A small contrastive audio-text model, trained from scratch: encoder arch vit, batches of 128.
Rows from block 2 of the audio encoder of a small contrastive audio-text model, named by matrix and row number. Rows with one number within an expert belong to one neuron, the router's apart. Each number is 500 + 50 x the weight over its row's rms, rounded and kept within 0 to 999. All counts start at 0. Numbers have three digits each.
Before each expert's rows are labels from the 100 clips, of 14976, where the router gives the expert most weight on average: "strongest on" is what is common among them; "band" is the frequency band that holds the peak. Only what is clearly more common there than usual is listed. The data: single notes of 20 synthesised instruments.
# router: router (encoder.blocks.2.mlp.router.weight, 16x256, trained with AdamW), inputs 0-127
# up: expert up (encoder.blocks.2.mlp.up, 16x128x256), inputs 0-127
# down: expert down (encoder.blocks.2.mlp.down, 16x256x128, transposed), outputs 0-127

# expert 4
strongest on: clipping; text has "clipped"; pink noise; white noise
band: 500 to 1000 Hz
router.4:480436561511425545526553448548486469513484583504465458538479599430558525447467479575590466533464485492594522543466456433426536508500473595531516555488590472455492471536481485421429510499565584492589404511468564630425505495469372523448478501429574573568465533520480464514449526556593462564503474512537449519426530473432538491447506475451468594446615509409480546562515508459451504561546
up.0:494476470445488453517495471525500473515519535507517601590572388461571511387528527510537417505575588510483552505536523549501527489446493469547443563467548492604511522471501515490453490571560558406447486486558612428494468535519493478455528420499528563477544378398526524507624451356452520486381460442428463489380453567503431457459519456554475565494510512471493429508473466471555505452450
down.0:468474517557482509440374467500447470495522513622442512545555426535548551504418474604471511466538460473481486579562508531486491493423572476500440456452513592449455420461580457581441524490406532466518499479488578525516555510428538452540470398453425453534542443557442514426497499502519500549452446483520491470464466469528411555448463526472496547483468511495473479489555470445457396615428
up.1:510452558496497437582496472513442492501508514506502507541419445468438483482433463538597473528467523535447446455526490531545572452655473443520560496513494464497542618579515473603457450560472470559532588446601553534491500413426463435477504469514439487456419457565631421448601487482433513470485565521452505455482539542457571504553468561537583422505499548519467556494404489429501574519528
down.1:475384631453501471549475429393441532390469548582549515508548417533598566462481531427545553516604451446579499494500461492499464525471502473418525530514491506410524508503482487464570438479502524460535519438461446441486483459497493616528443535430506533520459480442484455476457519490582528438468457486557507562575490463637538532517528519445379439487527543472549540565505558435428467470430
up.2:508502513556462552416548447575527493500500509471566479547474523477458494498515513487508486619483468548429446542441457532445438552487515424584538519471520445517570526494532480480447463503538379561493556442487562571516569515480520451450541516508530468521521419505597544560556505448495516397533461514431473505491475456394504467537515428444513562495424540503421563550564453562476512505530
down.2:449598559465546520529573508516532501453519540521542511563434441568549615430531465486472548452488397550522452409551546477618462488578549586370436517520502515468531397514547503499379439382426494498469485454481522492510508575540493552461467536502516555555486487497409442490466458534473435487510537489497466422459559484544557479580560485502453465470528460495491526477487584514558514535471
up.3:560484500528572492552565450578570501442534512512383432504506555587497480540454473524531509568493540470466518566565462492442503465479516464493517537527451480448437487537578509497421556471444474466433516511546614490508467544602485444569565502487457540457434504512518432451483539436494550586432474517501434484469480560547491557476490478453475477492539457495444473559462532408475577551580
down.3:385476513563417418390456452519580555463517519500471504452472540437499515450577491498437452488469599386460583502473544582514449612462522550478533643532432504465569602526594506508565518506562530476519509531434494408464535547485550529583404486505529426551555538465464554566542521510604469510518524457565472521480489377570499473468448518469455548531452457457517504467512496515439474482562
up.4:542460545495378553616521525518467530526609519480449591555501498500499482378482455480448494550524581456452529450423491568372529571502454497515448538544532441488493465467488475569524457538492491438541451511412489504540489532432444634506532363571540539524513508532489518615540456542555441531542474582477469399491561420436544458483474522465508517480441513452468514649487529495583478511535
down.4:540552407400570529513533504526579556496515489544473543627440531489535538591560470603577514502582507589548454500579541460552546434510473555549559406549423565540452500539483361477489531478502527532497445546500488456457445542476524451469565499474536499483461466494448506441455497522444482509564549533533631436481428535515373577559518451595598465554533517456505507520468457547506508492473
up.5:502461521499461461442548505514531569585539475468503529467479499416435474536526474540408457582529502492513562481466419477561492516486570468545501520480601527497537462442523487511528461517502478423488597425489488478555403452517545461516512502448451436586531529458605468471484528512419566431638447494488490553419551473524412509601451533488487571435492588478541525415446397610492527480514
down.5:461519454492551589546506531539503436546498555483503394533420421519516447451482470473540454393526498489544584461538623531479500407555482573451428472528544531476459459505488511500467525478550535499440418561497479495577540440544417503495455554535504599481437475353431503511498484503401539410535542470515492522497543597496460553500546484403495483537528479576533540490480550537542422437573
up.6:498417478593418463470504429445532518499589549465482533495482516491491543485511454525599506488411401447439515463579442501499568504508460507468493531509553423547559507543519555471557491452478526528435506631633436467540554543569380497440552502375483525557565484462549524481517593538570482539582499415514455494473447446572470557426526442491480490441533507509494436492506579492502409510563
down.6:495459510486521526636441438576511431473455510516583528572491464518584521545493487485499454616481512506538548405455462485452494478529507453516474564439456529468463425460506547590476457458425616516388511496572586470437508417411529370608539437469434436459532468451484482441566531521461523440441564517473444521507493480553517463516441614517523485500517554546555501468489529514439533536518
up.7:571446591543454527496514567482534454523487424444524467440535405504488437523478565575601541485571458576485571449384539495521411449600425401486523448442587490479533599519519547447568538429489492582508430425517483605451495450425533494451551506561578447496502558493488472523481500510549500451496514512490580516488488529437528436502561451542515528535565601542541586440521403457522494555529
down.7:465419465527509419505451488473430482547532440482448532532530548562454495627500480552464570509405490531527489477582490430534552494507606476508413492534512490542554441404367532458531605463463431455537533502454486597482450501443495483515509418422552530507536481520470491466491498488479494520455446563603507460487428441517472594454547549538531500559527445537496512526577523395454454501549
up.8:499441564553501485483503538462539520427504479454525400555514551578548510580663476511495543482485534459434522407571426405544381465407473445435541490531596498568563538553440448533410553474553535509462547447487419553517505438523502458421500502578506490397529454513502559590538502422486648492507517478549429570485504484464461477500488417467490451450490530545536476536522538459529477529429
down.8:572492487509520396502536498524475387420476507419587462466473423494506473561475546450464568558471454626464528458522493542511525536546585498601569558477504513415430447512626430539538458436445579483511470578556569459518439474480525578562465556415524524468532543518493581471481485503452502511506475446473549478480528527553493540470456595558501494497502574457572469386548521595440460599524

# expert 8
strongest on: F; pitch class: C; organ-like
band: 2000 to 4000 Hz
router.8:513548562465533492456380598515523459494481526471540542546407454555541489541485442408476487441556532447473487359503394553495479458512629491493505538477520554523470538462561494560454501496383469454464473536489523468500498530461619496454395498461459514545479438499513477437580410569619522560449508434528498460578554481566472519449485502523548611520474540487507567450497631545571485440444
up.0:491550510593471399477522543534513491543551436541520466495495391483482478460543499473424531509460526558500524507600414451482476477547539524503468581518469501486367550463569467500430432454488391557479598588508451485408474514529435390503525412457473566521450502498445490474514517445521447546532579619566398467426457472490570573414537457464497451598386536540474439486454416435472476491466
down.0:507498515555484461465484472485483565616616522483525471490466499516541501433498534521454543565500497531434532527446402485538423472511476549481528497479471492541436493392465523534503482551578484483476440525591574453501483596504546494440551566589586608542545557581515510360467471439515522625475444560449481487510503478458485638489413552441510495528422422552431390478536615504454577511527
up.1:541537512460556470474533439488492566397423398550510498497497454572479453423495474446401482501543540474547470558544516428533538480497339455548572469489450498513527499417503491543365531536513494505477521529468542398556590453533433402467485485561359493471417618496531484410445380499586487535510521470496505553521411452504486532600429502582481512471598540580438510466494547526576511508545
down.1:505545435383433608455479503515516426496577527560546531474576429340455453637536473412587495524438528546464601512569517559439554542450549529511465562513461568516535477579513626450505561651433510496528426523564464468524449515482541501506535506481545551499488491611519426520540549532419453362482502466453452544587494558432562501449534513503460381585502472509536482574523498476462500474475
up.2:470490521567452550618475512494490561479560504481555526505470575483540532389486536505544494553465563430604525513462465481511489512454515493498410469538460602512388471439456522462436475528502473504468586418425423503388585531501524531546495473604481484465531508534428562496469534459479397447449540524518506554548494494477533521503501530477478483453474538540508436609492537553507495497633
down.2:428436478453592515428480407490504534555453477616530473485438527463520521464458506495544478518442465510470484487519418490504481513530519561484489563584593524402555534475486498538578501591501549505476523531496506545529549589463499536433512534543560535557513486436499468543433437484560448576477460527556509464556487457518493557498502436524557518397549458477480405485443504518419521360526
up.3:593475529507487517461514517545537536423404481557613414501529560490457470473462482558536513524449574523501445425444580415562483461445504514547460520540530482424540577462411467499548499568473496525520485494526479529473504480485484474488532478489478573541534480510539420540474619404450499419558413497522472486498445514529532440395489539514455531533504486561417560452418552463608456463532
down.3:594464608537547497419523445542576430525544411549491487432448544418501426536481432461497439474535454576473581535530469523464560431512501469506564487575461403544515445422509580435462518566523471450465468513462563523483531508448548524488527487501466537448500556510443515542522481564446507480496606383471460442461507566504408486547557532535497468548553420502493569420423540514474531542492
up.4:506478468493582510496595489601620547491472503548447429478558492506437500448461601429494606476547566571446447508428538459467502470490547590525520498581502448461506529464497530458505544552468478564535534602462422589513466464617600397445453437427527462523447363512534539558512481530541424480523547476471549522560540488522485486551417482583604544394509463467539515562538482575568511409477
down.4:481433564501482564499507545536538515515461469422552541529512558488455482514420511477542508498476581525543433498535395459474474562507478552513489453487537496522437413479447491511561429515448455434484496610406478454559487609449519460632509546576455506517533456435465427465528482464499629471507507483530449432531477495519484567599433467482554497480382556326401563465523446557451520453393
up.5:542544464463530457414538479490536477517483455462519494502521465480512515575478489460522477441505515527495507539445450458445464482497602534475523458570469447467492574538543504470559533512538445537445410442481544429586451473587514509568428516509494512589455440538517484460499447465490608469584438450393405393530541513516499443452476470616561490547520503512478488375600554526580429573556
down.5:449557585525580482481543526482486587462598525474435582572569506552594511488474535470428508466481525474473488452517533415543529473496474517430560460554539488524545467559512507531518490546509488503500410491577465452426431515526559434448468452514579461538613463473489560459379475498434530533553496522563602449574440547525439457444552484504536493518533511465559501500441541470518542506468
up.6:537415541479456533526602576508510611470499407486474426509444453503504516560501416401519496543534535586450480574542427519438504550526587562490480509593378500472533512485520487479530449519528427438474573494432453524473428409515543501513527470552520591449520505537483428544519501478572434460573521508535502520449518507479369484456495562543529515467516529515430473516470401448537411465551
down.6:546483440631417408551507507453481438553505544516326474463504490531461454380463523497489497508484515495477419420531469486511512478411532545525474494427529404465481353487488458476452492540558594502610506513520566489570526475564509506616589459549490353500579511598513522500498513429520520463516522526411542501535447529551587487423541432506553437520550508578493510473483521518505504467459
up.7:571396446481574428484530523495594521549488432458468572561405483487452530508510510533457592484548612365490508503527632509501492487475506553474559477509432576419499541494520462547511435564426451432528474381447497565489513538498496456532490482452403451488524442466503534569591552532483513429507556592545499464501474433448437442521504477408509481553401509562495436530493611456557466483463
down.7:517531500397451469465418545384454522551412493512455432588513454512487518582530554452512539527493576548460567488540440486507471462545511563517468555520468513559476537577474509531506515470488544542455487550430525467493550556524493523460582523483543421560564483432476507429451480459504614497419572496535476480547516556510495539521491527577572499495546520558473446388579549441440519547541
up.8:495443527416469480519471576457513481511430377485528462483558470469450502546519433487446468553533545426569456480478454526545426519531565527390524555495422482401477524520421502587479521454450424459549473490506476524502448547417542430478472423534504445611496555531518485519583471518530533524549508455521473542503494474554462478506548548482516656500463548559621527500492470529530489467414
down.8:486617542477546464502449486567486573424507489560448454454488431419537475516530541483415521525494495531448627390542529552511545502506458455441528517491530548537473493486481454546531545549441617484504478495509571494454426462475494515576457475451541515553436475395531562418611521548452448524524496542466578448462469529551472468455456580491503475510541440508505511481480516549491544493515

# expert 7
strongest on: octave 4; A; note: A4
band: 250 to 500 Hz
router.7:531518558557488482534518499555608493474443327439445596440467363527555478510536538473409500500478475541365473455552499549592456451520404471500565481538568473465476510470440384576413575509489517523482459486491518457457575474501493537486525553537507492429500533559441455370508464515463521507522564468462577526507526514457507463473527446506509500443597541571526559446452478552535483528545
up.0:399448524496445519525494400470552524535579546462577567556538583501478551539543420600470470486413447483566547527466500468485534534535381494498508422497567515547499502538392415559511519552538473499456548437507535599415455591577496429563523510491478540549548594531436438425559415469508499557478564450430512443526520496468524492677583526407464470557542490546522483532510473465507485493503
down.0:463521516545491466450518530490522522448473452504469387553438491498468574502593481472532450546582545479533476545417580451541535555492534414461526461453518418640465497499513445442537551481511494491452516537512491537560471602614510502506533530512489583507564485471485526544570528549525570428454464485409459480576498547500440487537605371472374483543486530525502466514495513537443497441462
up.1:506495517499532487509487504526557518532546532467534562542455455483514547515426544508424433587598527539608470460551429585419393552532433577551446424517408502481423496519439405545410487486395528471535504583455517490527545476457411447556468452451497600480506450411521479508555478497477455617511486562492582449382451418438521458393500509443469605412545573482477492570467474538502531466496
down.1:394544496586482412482485506537524528462452503534449513531536490547510403499488551454531433410440495544603583537526559410476535504426435482497485531469453381531501547521436527437490515540492462492510497479454460507495535449516619460531540545541500453625486505569520487429538486480489504511511456542515409436566583518580498531436470544443576441455465456412537464475466485421434607534549
up.2:517527462607520500484428563587516564395474475536521562514544498517513512427560533472432556477432526465479427499503466430594502519526469492440558463463543565532459472508515469456439537461496454424438572510494387504462498471573511503522597524498494464455444537499480490412422508436521497476443513518455428561571488437400461458376523437507530481537524603520562480578541455554564457432506
down.2:561414540488632536521482530412474517482520448569485603600435468515441476484418507457537502512522371533457579472534524606471434507416478550538522504475505408465565507517476484437461466495492402545415554499571444530501484544505501514416568418467581456566481444458503469415488434498485494432488466531534464514468546487511572518520554501455444568487542545503483491461496432438492476458487
up.3:608519507482502407533462535426498546542458485468518556477555540475478486508503493433450544568556588469543467452469515487508437549414510474420609429478454494537500454495483560479455483442476445477502476495517421441525534510491499532379473529555459459471579477502472603465493486465544489429533516356477531557556487604541530475448522562488463447559496562576573544447462485557550489432520
down.3:481596571547523480446461457524457587490541519500640572492487505528578657485584558529425437556520466553576473523544604447538537466460532390529472499518437548481521434448420510548441512524462534503486453427420472502596517479435540487448484441505512532442459511498534450594616533526476602469557539477515471423466542466542483552503508597504474537577580556494480492490439577544406585566578
up.4:515565459514457579439518638487451606527438451455526498447466521512560476505522583608468485569456564504490478534439433417577499533486504478478475428482503484480500535516510536420510500521516535468463503448491502584510466580432512498449545508543495488566557494514509561450537472457610473468499479489443557580551488519451551506574519527494528524564475537551554557403440452523478489427556
down.4:524478494578483540449539512515482570455577467488511600535455567407573502485458461536504526470534422410512525534575420501436601513529466502454573504602542571450518496428455495518605552565461610416516462497475489446493499496506490580522497497517493538516506528614476479451451414517503552556592518374454431552421578530509507487418463481605471518428585520430437528481503517534499535472508
up.5:520520479577410469515497461414482494557484434538509581521438542409562526551502561455494574480424510418482459593477479501519502443432442575480522520568550466477532423491528513603578539498562557456522501571527553510479602455532515425478494492460560503507540490394433528526460451455460448556504484490543441463416478515487506507476545514471400490539403501556451448429442552464534549554418
down.5:573505574474528437507397462507502499474520525531539536533514565501495526487466486415573489537513561498492446531588543498430541529436493495478505529595425466475593493498535498531540513574354486496594557489426486494578463520414519477543592558445509490459474497438544510628514522569507483430519532564541501503568433495393567483461555456427498506417529440529560520528481487534540474408496
up.6:483466484547399479437484556501519454524525402484425600538480363525514491489577559510454523386518506563444457518500404573627552473530417481486466551499579524561502564520465480509509548517594436511549462552533442566455529450467551567645549472520536591496451488495526397466485423451482526563493505550483569533457517482566526535458540558520522505520504593514439444591511432549475530527447
down.6:495495505539466518553457452380529443541501526476484476516461475468444517545411462403510459480457483441495557464564420482525453477554560548456543573488442526498486446535561500505452493529484491413563527512512601465486522498522438486461522547421463435579422534399444462515441474475461426526590433513504514491465512339433538569505466446469524516457574487553486541530519579465494514497481
up.7:492545492565626475569531455446509493502486547502499422546440485532461553625500507433443542434495662499471427504537450488488397476458427542452490490513488521511500455546509486426565509493455571421543519499558482498509500477522503583461570554501518441395465475526527569586484476595528564486439563541479450520466462417576495448549549557534515564483547552516520541491481548484551463459535
down.7:456535509525654530467496472534439414422445579462480481594527545398454522443460578536493497504507413525552517551509543520469452513420482442511633479445495516480480494487465554476588545492615487486489465540520408533492469459466543447572544479443490428507445498524567523563478553467480551559493446489463631405495468526592490527534476466482528441597549524430528486383542444478484541489483
up.8:591553607472451460493495471532535471502471496562594564512590503504454467441468455400610442494536408479563476577559425547397491471432559548569568555503486446561571456484456476505571494490396457443465502384479476474554477567513479479560488448440536488470528531431508476563485457612478506470507435499474485547483439482516530505547490507403548537504527432537468600463550506484448634491405
down.8:580572417447511495622502510474500533574504511552561534474515507479537509435458592516485471479557566512512394547528453506509554523511549449473470483440517493551496543527504488641545497489380496430484517450430431421494427453485526502542489551532454560453592514522554471413495440595403575550515491474522586510397434468451457436413479545472505448522513444483548520509505474546524548498483

# expert 12
strongest on: vibraphone-like
band: 1000 to 2000 Hz
router.12:526457524534415535542520457503515543492537563501543580516502552406513456480484467560438450513536492515453542508536537584478516524476541480490496444518515474444463549567426423466395522525511541522517482482471528384439436569412522463413524511519400485523519515473500453469486574557498429424557469432588527495407480563502487504455482475472472447515543511428473547533457521454526518495482
up.0:481486559411507561556459478560434592556554556550471511551452470464554439419420420558456501520615473427415471472538443469595450439541428481484577402410456498510412507507467469545455464502496467410535428536532622496441550512476445517492434517503486496485509545503473455470491456458502436458553419503583558557523504453487550524428403549447426458465535548569526399441534530472526533512435
down.0:573537461456434472453496435479450446464565448433499517494442599568485551496548496455607518488496516538448484569559550463531590476512483466467478520415556525561518486406479467508522547521548501526512544455475482408536506405404455393518494488465604401498524486598562483531444554401516577466497410460517454448565505505568400490535555484558500465374553468590518524562477498568559550490548
up.1:525495476513442508567554510408459437456524532601533448456600557498466554582462466449535566473503512507489461432506451441499565450456474580473493507486453523497506471553484504610443478575578477533534503464535507442511625530505433571579483465599469471478592426537455550440570540495589475463522441474451493472465444474449510446507468484481538430579524565520440574562600437544514435397508
down.1:467494453486570512546513520462487529495525514504514462549478533489570461453431509558478491545546551491535510470418555528479529512594546532484398538476503475440502488460556440601559456528407493388567578419521488517541575424580557554518449496518417528486503470520521458473437388581560606528476501520470454462480479572463582490524567436519544520446493529413576538496498576510399551480533
up.2:446447469539460582576604416464479538445470553563488488516455497523492601462548434553527523446492462499433533517520495567521418417575533528527559582391504431534532464553596477487440518549467550541577465476616527406499503502452499468438446473533516475527449516477436467557456544590358426451506507491608476550587475444469435495513421515412413503480424478542491546662492551423478515484450
down.2:512502451487505513446435553492478468439481548456506509491522559429430419467540590535524486542498569556546548511472517553498550498478513461514572578485515493433534472499460457551505444363458359496471480528458438547536436450490552457578430461425482549508499546462551450436463441557569505560430498487494476444490545546606492457506518503461574466494569572427569456425442457473470489520588
up.3:428387499475464601587418489515509477587501450545488526425555511469448432536462541476497417532553467519555553514487536544500510451494498580462518588485419452571549524579491546415570489435505539435489516461553527602449463512483464567446494431527510491553471553488483475538526528502523521508473404408498567562489546562526481555472427595500436470445457472524475611567536483520539441425486
down.3:546494487509419491498464435469545524522585476458509490548513479425487506443475517471464484511548564490486506521467477534519452528491491522557613528491480535441457479436590497508490507591481544460464446548562478485522513495530487501469432601444434580481505581482507419499604458505521509551463482454521491515482516549493439597503507431516461552530584487454496422616517545596520425583558
up.4:474480501465461472469480487460581521566557513423459591509440455350430514472479474438544466546523507477544517525501481484458469465500438494432511536535385544455550513426406485495507524593547515481432501585429536487523497556594479530555497417453423506560444441391509558494359523423449484534596411599476450529436505451510498487519447579501457565418605521454402489528490523547505575509522
down.4:478492476487483447430475485483430573470481523594528571533568541526492496495594331444547562513555521430425481446561437573492538395467570483371525504548509582518474494555489446530481437575488506505496457589567470521485489437505480520489473536425487493423591633508510517440486487485441581505492517470542509503469570481525547470459509540483507438502421484534550476485483473539525385520501
up.5:555553520545470426426523562492505441478482503499520563469502537454524469524467528455453434466553471460471549561513501506471511605556525421485555475567471461505431597449538568545557512518551461491514453486523464357525483520450576496581502457464531486405510484541488543536423532434465496411489502535504419478535422535484475558525482435460492507512482409470554578383498468452512492507510
down.5:495590589532461564466482481491527460497581602450417589538453479510468528497591498482512502449526502505497468459510440549549495527406485542469542467565516436468542475424547517436552485437446440532437329562614450521414388512427587582463474444483537450464504577453432536464452531525526522538503449450510442525481517554513599516520481482493513506550551502479549488411543417507525479521476
up.6:462447519445483401429553527586510483515401495499486438544560516516438566491516502509509524546512499431534549445448496482465502506475548512599571392517516480542544495480434485504505522545666536456526522471532571499507471561437526442384494433485535472525439462479543501572423488514470532484545385442558467480486483460423549519451441571543512543498523511557491455471440680473453480518459
down.6:529471513615501465405485483476465446484505546536417593432541436467543521506465514470545591452463493438526407548466440496441537547565504435446570520501521415472527509434460522466491465526508371476439519374446487563532557509502501474407492520515545590467473596573483519509479463576531525526506520539454516537551465566490426428528563462519427601417475629565451474492484465480490514456504
up.7:491492479524489481498440601600459506538452431480517503470422494474473541474529561417432489487538494510563570553449460405495521633591517488502458478471405517486492562543437442574492557489500376512422444531504488526522582489469573467546537464526571509526482474443495535381539485569452469547488527501499545538525457440449506539572448451507523448587491464491485471429461499469396488407499
down.7:505511599527447539487453568532542477454459504503467486516458543492541448436441534498476457505517428490606515481647448512499529502550546619464425627446430468410480513468587498495472438485410487485462435508514546513508476515543477568549417400561537491543517513472537400371457530551514449456439506425404551435440504598522401544567484554517537505426604464545530495518494508382555497555491
up.8:548533449523464463505541521472417451513502534428475435518495543491456482457509499509517465556479499591495486475551574524535556503625385408498530484440451498533469482489573475462487553469577498431622369388577493382486558436494475479591476607521484491480527557550464593512408528460477504492440482542448448441466463468480537500544505457472449422472463493502464519467487585513564485505444
down.8:542530552592568412494508520548449528436559440491406522491496512504521545501498530519415490519465408446509481542614478435500454499512469502542532436392467395362451499477462469552493500526432514583500515483501407513455432515562536581410485548562431427565579462470582399535485529457395527406483417503398516464556455474449491479488574492461479438449457566545571547466424472482486479543469

# expert 0
strongest on: mains hum; F#
band: 250 to 500 Hz
router.0:531596391429525448531519513406508436466489538454510435482518475573527559475519451479503518505503559441534537593439550478541566452458539436472556597472439490498525468435579604532573511479427423530524521471552521510566497496511510570570411556497502511511467444426487539583600508478435549496469441555511451569632534519509519457532365497463571498538448458563496545546580576413451524505495
up.0:591516436465563471482492522567497513472409488456455463514462476444423451442545611525543399550481548524522507495464505485511394494531471534521509502487421569456540576444531544483492496477554458459452464601535456405572515495482474508456534526570502516517518560469537488396428484454598510548480461457571524365495442428510457515549446495454588506521498548528491563529451561515401615467454
down.0:415503504420546532483487478473525539563477491434530521485520553521424559470624510405445572554490524485539456461506490435494532489480500468511569501505476461565389429583514494570558492484469564493574507403426578533554478439463573494574487509483542539521507430476492543498437522471482502491419441410453594519538588456445506564602489520531554438525447492470525526423479423514551526515495
up.1:590498544374537499451521613499502518458492486525479494500541516499488521440546490463499525519457483572566472452408556486584438421482521415450497569537399517549557471504463444521461575440580468581507446517516403602498515456494553553467525505549531531494538503610541436554534521536506469450413555448587508498471422450486510521500533458515553530544499432531450500429560549546568527478541
down.1:348530492480538487449462523426457417539452412483429498503545523408428476463498590412470543442534521487546519621405538566570533520519521576493501529498497558427500508478513533557575490527485454589549571432516517432503568562459414554547502553467424511458464484436548621538459424472490495450482517637541519505494615539411504530495522527518550503535420449523451516521445590469539481415400
up.2:516568542438485454470446467562475519466564452496473543450521569506487553477514470538531436424428502486447489466477521495521437573503520468511489518524483484447517532558505566587534470532488486553549563559474426553512487542454472555567522532522425536496559414510616555400438548498623499545533526544504449427488540452438460428518508488484464427430383486463546462480487399441571494558567
down.2:499541442589545519565537426487540464491526471511346446478560540488504493386357578518568468436565559544498604507548498474485449481461414555465531511490457471519463451528526509467549506434534516463589489487484515475527490513488477430425421494496464375549486516469507535591490427470542489587491458601529528466539495546477525443464570547542580483500520538597560640524487593444509474468483
up.3:504495494540506559599496463497452482488530497518456478468491551487511479514562509540495433506490517595510496451544507523465433543579525479547580441397565500544586465613545456509527432440565509555535509489566488595477487463596491575514492544471479444446537551459590490505459482467448415434558525506393598467460448405480388577486563516523604493436473537410542445485435467496511504479589
down.3:615495508494492604617459505550506540489429452511440481542517556506546504465481448514546542577458448421525520580576466516522432401558623482413509511468541572479470573473553594422601594461532506474524508522512526479511517407521410572528566516476545465495463500447533473500511412500461434555441519567511483613568506452520490461523456554443443487497575467567674501475545549453528474377555
up.4:562465525375584507417551533524507491591407540478368501496611573477586468461521453504588469467428458494529512537531515389364496510397572542501480483493540495512498519495514439480584459446623527594488511549433548509522473485525469486481491489532525468547484597529558441489496546585424485510510525470550521437599505543548445483483545457459483484530358401515551402418549489441497484545560
down.4:455519491465397590560493512541528496479600498450631428529540470592463533507492460479494473524500486487502454528542496509568511457524471479536495584469400527461483524499606494588584550508453648482460454493486499519487488516504478505505517484525541509506454471475376528480504487492518485474483438500496512453490462479555358518503483559443500518524427363437455478549454498560429552490488
up.5:450446542368508563594459540484575438544507485543494493494517501498549461505488484446490475457513401434565417478599413572416477467540466485474545593425493434429514466537480606392508497541499487452517473547467404482522512508527537528481503536546519591413557615525472509517421452514535434608475420392513438485460437555520493565432453596438524448518447457438545488537588484616557444477509
down.5:485533521463532586388666479487462548414642557562552591481453444490489518474568530533504526512569443564520521509462500369497514470493525403488429478534512541520485435483531510529403475449485473486487442471487541455546595570401476522579494523552456514521398496552485450516466475528478431514524427509391481434505561515492509610441485449556505490450532467518579497528466535479473517473444
up.6:464517567538527500472497549492550582564533473545547524553439455385481495455503476568431435472530550439452470496493499437471432533532482419553492504499410445475526557467571585455521581527642504459461561488566488541486596492386478415466563460425454534507427529518497558533559534470562578546559594430532500590432604560551518496539392486572449511448484491501425472499526561555516503549493
down.6:497509529539442459517515512554447470459463512571446528475509512522522509515576537407442485535456501518439489476508451565562517515595438541497447593455540543584527443417497456417469485453496559554567520511449539498476514375516503534513553508388520572451530513577451527441563448484504562519532471501487358482474472451562444491550491509550519565431463504558462526457600489486451547496535
up.7:506492535514477511513549442550487437434512517505488504504510521495472518499594483463566506590531582467557500558437462469456517437436419551605491513505557465515544496460473526414480495530611595565443410472449430504512423470525477560535554548399490500415443547509413460596483517581605459445529475575499515593406487412471538379506447429436482512553402516471411519511537475587520524578489
down.7:465530535523517460508525522474530517416551531503449509573558643437445518485435510583510486499469535443550495508517565533503521507471428518482422431475517453509557431508416526493494457504479454491430550498535477505464488502542509528424433598553568422457531519496582528619503488466542484531401433424509499586563460597452570556460398450466462472472569528521537421557512506573493496446611
up.8:497457413515512528615499486505417500518457504539507463459453534517461480464479546591523512532470559504494566618467506455458499462489514416538516556476442490539537415514541521403611408486511485426444521518568405528605473486638454582543543496472548506493591528385492572583479506502527470378506488484501460575579548470506615512488498485547555531558461396505516520449552602543432495429527
down.8:589616479506494532483554476529493556452518406512476512508408462466523442424383450484434499550496504524504532447540537585492569457479527569533517416488527450424383503471445537464532515545490521530561427476408498515533508480513485466504517531551540522487521539494496505398529486476502566534589482486407443404593637540441527530468407534596514553462410488474560503510438467516462507562590